{"model": "image VAE", "dataset": "fractals drawn by 1,000 iterated function systems, in grey", "train_examples": 295000, "image_size": 48, "crop_scale_min": 0.8, "horizontal_flip": false, "translate": 0.06, "bottleneck": "kl", "downsampling_factor": 8, "encoder_arch": "vit", "encoder_norm": "layernorm", "encoder_norm_position": "pre", "encoder_activation": "silu", "encoder_mlp_ratio": 6, "encoder_head_dim": 32, "encoder_fused_qkv": false, "encoder_bias": "none", "encoder_qk_norm": false, "encoder_parallel_block": false, "encoder_inner_norm": false, "encoder_patch_size": [8, 8], "encoder_conv_stem": true, "encoder_layers": 10, "encoder_width": 192, "encoder_positions": "rope", "loss": "mse", "latent_channels": 16, "decoder_norm": "batchnorm", "decoder_activation": "relu", "decoder_widths": [48, 96, 144, 192], "decoder_blocks_per_level": 2, "decoder_block": "basic", "decoder_attention": true, "decoder_upsampling": "transposed_conv", "kl_weight": 0.1, "init": "trunc_normal_002", "residual_init": "none", "optimizer": "normuon", "muon_scale": "match_rms_adamw", "lr": 0.0056, "momentum": 0.9, "nesterov": false, "orthogonalizer": "newton_schulz_5", "adamw_lr_other_params": 0.0024, "grad_clip": 5.0, "ema_decay": 0.999, "steps": 19900, "batch_size": 128, "epochs": 8.6, "lr_schedule": "linear", "final_lr_fraction": 0.1, "warmup_steps": 990, "weight_decay": 0.03, "adamw_weight_decay_other_params": 0.01}
Rows from block 2 of the decoder of a small image VAE, named by matrix and row number. Rows with one number belong to one channel. Each number is 500 + 50 x the weight over its row's rms, rounded and kept within 0 to 999. All counts start at 0. Numbers have three digits each.
Before each channel's rows are labels from the 100 images, of 14976, where the channel reaches its highest value: "patch colour" is the nearest of a few named colours to the mean colour under the peak. Only what is clearly more common there than usual is listed. The data: fractals drawn by 1,000 iterated function systems, in grey.
# convs0: first 3x3 conv (decoder.mid.2.convs.0.weight, 192x192x3x3, each kernel summed), inputs 39-77
# convs1: second 3x3 conv (decoder.mid.2.convs.1.weight, 192x192x3x3, transposed, each kernel summed), outputs 39-77

patch colour: black
convs0.136:534508448507593443470484533499479430560554518478528471579419426477463526479475490536470525491477491474430512506503477
convs1.136:598515480496443591490460476567514498551595446604472521461586433453457474514570466385557457540532474500517518402548518

patch colour: white
convs0.97:516481609468525449505511468510433525517531546477455440538371507548488576436498436402423500511460540439412554514545456
convs1.97:455476454475504433451541536547488530557518543482429577469521484526514536543567499546402414429503427576523466541449566

patch colour: white
convs0.159:565406458481507452502511474510493571467525498499489455528370507449477446536458458511467399459492495447453525456522512
convs1.159:431558510477440530503499510549505454537447427584422562532495552540433543455548547545503616498486477535580479443408518

patch colour: white
convs0.164:472434520479491533475511478501494555516540559481489464520406514505468537463434425477419474535467513485462460498515434
convs1.164:520485534537459555530486535484520483499486496596504456502426479469535528594578499501606458505439538635577539550567611

patch colour: black
convs0.101:518445586487485445445420644449402420504534517521416550494472427471449424471471418474450478551504522453599427473501507
convs1.101:460597480622407388557521434605461490477515537456405589490547521561457480428555541458398470462479458570481566504454492

patch colour: black
convs0.138:526449482461598605469436458465452551473502431493508427442475487503449512440470484537469500493501505488554478476429470
convs1.138:515511579500438475495500573592448450437446521524498543478498474436578522515486550516553457578471552554625470529535535

patch colour: black
convs0.120:478511487535507410516548495451589503513588531437430486446379433526501512498510444483458456553424440559473586395532548
convs1.120:506412480499492520475510483554485487493550544589543634552439454535544501625560469473501489497422447483428597505399501

patch colour: black
convs0.168:472476490525471451505531488429590528516464455482353419481412476432471487522479416437465399507457411477382495467494469
convs1.168:466577541457483477557541458521527518476523477500512398514476528452554454482487513493455521448469552515502538588524549

patch colour: white
convs0.12:511481519613458422498512481412477550505476565462558490522513487503407499484513340451427467491504535439516509477514453
convs1.12:582561484457441491470569492471549456494555504552636649483576461526552497481585546471500482494490426548539584571479590

patch colour: white
convs0.51:519513579563456542506445526567426509467484518495410448485463482499513484532467423515444522538529503398480523516458559
convs1.51:499540444490497500521574519494472488495529557488552505434492487500446528490575482562529462497401540562543534530494486

patch colour: white
convs0.33:430454428447518433453490348384436468556478488439430452465420548471541527448521437480434445520473517592441530506428540
convs1.33:518574565501478517530552480487535401533580509523615460522557514622491455404487439498531425510567421464452539584514547

patch colour: white
convs0.110:514480532556533381437512522443545577517405587436488485490453457489500508452485437468456470565523523384436466447579477
convs1.110:451554448557440531546565497421497397477527498558580543464501530537482487515583534534591464533471481503498538571463627

patch colour: black
convs0.30:523432512546496428502493556432504470453485486525496511507429474492487471559404472420377464540462444413343497517545461
convs1.30:475483543422497545530392493527540508481573447416483481459571529481496524477434513513530488482601426493543549431468573

patch colour: white
convs0.36:580501564463507599492525516551537503464548514529429503572435422545513490487495527593520457537532496523553570521503484
convs1.36:428541469518557506543521511385481424451546590410552457503523541454545605523507483497536542521481495488485532489490556

patch colour: black
convs0.114:470486495513453415506424434376536481525437414453568459543478630410531472561484490444456529529449452450310510484568485
convs1.114:495431606461519545481438497536490454489519456413545486480568444480513494481499510495552457568573437544558511462419519

patch colour: white
convs0.32:521480496534556497461563527504518532509513488590470470515447505496486470570492496462419425517424527495457518489526479
convs1.32:454482497453502449587452565517448462426445539501457511511472433488540501548449372449470561434509536449451490595431473

patch colour: white
convs0.112:448566469499516486467449529455501492609475556463529442523375448497451501459466391400445480450498467525362525534508490
convs1.112:551505459593535487498572545582432601532543545621559520428521403446422587483567478563523475522529485439460545501507441

patch colour: white
convs0.40:478393482528411464492548536378472557518460464451483500566449537511549577463454499449451499557485553488442488579470478
convs1.40:509557421514521608501515452528491475561427488681532443454531482573510435449528438500443521551497472528485564494448464

patch colour: black
convs0.180:381496504464465472478498563466471519508473442464401506524494530462532514482450506432476480517531536418414520555521487
convs1.180:571522478509495673518583458467510524523568425578575449461415389483482537551511428480617505528499460609541594499467478

patch colour: white
convs0.45:506504494558474557493489452384516466539475543495542493550414460489439492541498349477495554552513496522504540406435479
convs1.45:553452503499495402494526513594451508477403450434515532540528516507482515519434633558519455477519508539509492512442440

patch colour: black
convs0.17:595463581501507537490438526502546516492477451497387513568456478568549531517522517494488520476538482468456550544457579
convs1.17:478473463512490450528576523412471490506487577453489489456397484470474508540521480521456414492405504514431572516512459

patch colour: black
convs0.31:526550511463522526451506497557505544423485486570423467507465490462462474484471469544471570461479470479414461518534479
convs1.31:505551543561442382497493551556449497599550511472365515597576515592535491504466510501482421453588436449573459469508468

patch colour: black
convs0.155:534473504409558558546491512496410554494576437460521473469475408501443511482417486466507455487452497470610551483415576
convs1.155:489473482588450464461568493510497468450506605592482509488446515534562480587456495435396509511463510483494570645488562

patch colour: white
convs0.34:441469544422529519504440478487357509472540596470453490519440445513453466462522458506524530579553493436540539459445478
convs1.34:512581560551487370549450406497551428440486497511513501612534493534501497522434628512472531435504452471420572513559474

patch colour: black
convs0.147:558505485454473335505467480454472556511478426499559478475406513459493417538478459504433536396483540423363502461447498
convs1.147:542594537552484502488471500559494510518625546466533431486565482640478512435443416553484431517454414529629500457489542

patch colour: white
convs0.178:499533401592508402449508483519477503483551438519508502553367543550456480401482490510528490512546464503436492518529461
convs1.178:483495461573568520530379453519444431490476515452490475576489479500513546632490495467554459537476480509508414492547535

patch colour: black
convs0.190:467512498475521492472432513509399516503585492424464483491459490465448560455536478577465531454565490508350488518436519
convs1.190:583486494554442437518556492536477516454529551495526531482470538492564446495462525453399452479518511513592497604460564

patch colour: black
convs0.61:462502483521535541479506499474514579504495490507411474491387486453556506537490531519503605535506484456425548553579454
convs1.61:540463479516472457520507491514458465551467528542503521525415537467467472528555407482497416520502543531475505509572507

patch colour: white
convs0.125:450349421505489470518563495507546499526513486536487520497487430446482482523517480507480460529468464370431468503512478
convs1.125:496495620513531489475490580500530504469519402586545518446534582529562443512510454480530569517486533534544492510580466

patch colour: white
convs0.109:556492511556456450503499510597374477483481557478440516546418467525406462400507482452495471400507497560498489535485460
convs1.109:381541558555461550482482483466556471539505482394490438564542356500567594487425597536579502553498424535545528433502493

patch colour: black
convs0.165:424552482482513520450544507494525561486522508461451537469396381422451502518507588576523557473473476548309416523400539
convs1.165:571515571518482476520494588611497531459461443445491495505549623489566502415480474476447480443585483409545507551555470

patch colour: black
convs0.15:529517465421515500507490545492554475470528419496496435512457510459554528581492480423440494521426463447382548506515571
convs1.15:468475511470479535590420489460548541468507536523455515507480585500473466476543572498551425437580556492583496396421554

patch colour: black
convs0.53:488384470410478508454487484438477465472503451475497486467345407382457501451470423509525460593507538586535534464467503
convs1.53:522518506571519557525574529490541532527504611522617542510606525599505503491538559459507548502461476501561507452505504

patch colour: white
convs0.90:508526516511501514499529517541484494496492631525568489483557545565507461465510538491464523456477462449486498497522491
convs1.90:459465473494454429491474491517448576573471513475492453557459452517399511426480565560473517516510466444543432423466467

patch colour: white
convs0.82:580496481551435437444497515480518502610461541505514451470460423523421498587531389465551507400530544360377427507490470
convs1.82:483580521482376509501505495451517544494522573548657545479568412540571476509568543501451495547431450518537566559427597

patch colour: white
convs0.16:408462503504499451500512465461467502494481538501386489512385418516448447475502398437430500526503486505447449502491472
convs1.16:441485526427506362546501478551426373452595417435576455423496505498535486431431480554480426530470490361511516549432498

patch colour: black
convs0.72:565395467522551541469454499547412536501465469547476473497381448451491433518465494465420425481454429410327463535491480
convs1.72:484463593499495479537463525502619497510537495490577457391572450468544500500536539455523545528481494551592489431437572

patch colour: white
convs0.104:465532536426497549483444521590395451469466467427402491526364434533557477382514539517522490550429505522516484468432495
convs1.104:474549454588446537523572566536485518545514588469479557448493513498478546404456516502357564489589488486429442487532497

patch colour: black
convs0.185:471459458431481432449503438572517507489556509437431423457453558475496510530487397518514378464489533552406427499536446
convs1.185:457516539509499547609497503442442556491485588574473500593453503571433506497521591449436437479537482471538554522539515

patch colour: white
convs0.7:485439451508467414422500520446583530493464397481465451531392570479441446598469418464487517409468500408409473477572478
convs1.7:520493494429493495507465502512420499477549482512479507456506429536549525457505544505534423518512505534542509434338486

patch colour: black
convs0.87:561512589477567448516457577477486516492469486456474466504406530493547509467496432473444455572412584510457480557512515
convs1.87:569444451592531571529532564532529567470524683481445553516514513493574494569573502491588419498479511559499533525534568

patch colour: black
convs0.14:463478506466441448436511511466603553479532478449461400450421455465483470555496567375539433460540518471432477466487552
convs1.14:495407514496528515576516573467513448488499547543518542460423458543578491524538432495492486499441593516607466583421541

patch colour: white
convs0.26:529519492440487425470469513407487519431437478465466484454481490420424450435506430484450491518436530466327455463466438
convs1.26:574391492567481489521589505501417540505538551519556533552505546531539442497476433472433379624518474497527500522545495

patch colour: white
convs0.171:458455538424441570472440504456430515454497471444430509520557521422472473456480439504484451562580510544630520432481472
convs1.171:501564511521490533519610448477613453531499587538482552510489534533466480513497643500520422425472511551439533494501484

patch colour: white
convs0.103:438381498492525374538475466520460519489474658537524418501486557513469521363426545432494623521506508416448488479461437
convs1.103:527503495534462478466557583534433518550486483458561544525504475552609512530503457433456397434545519514453513527583477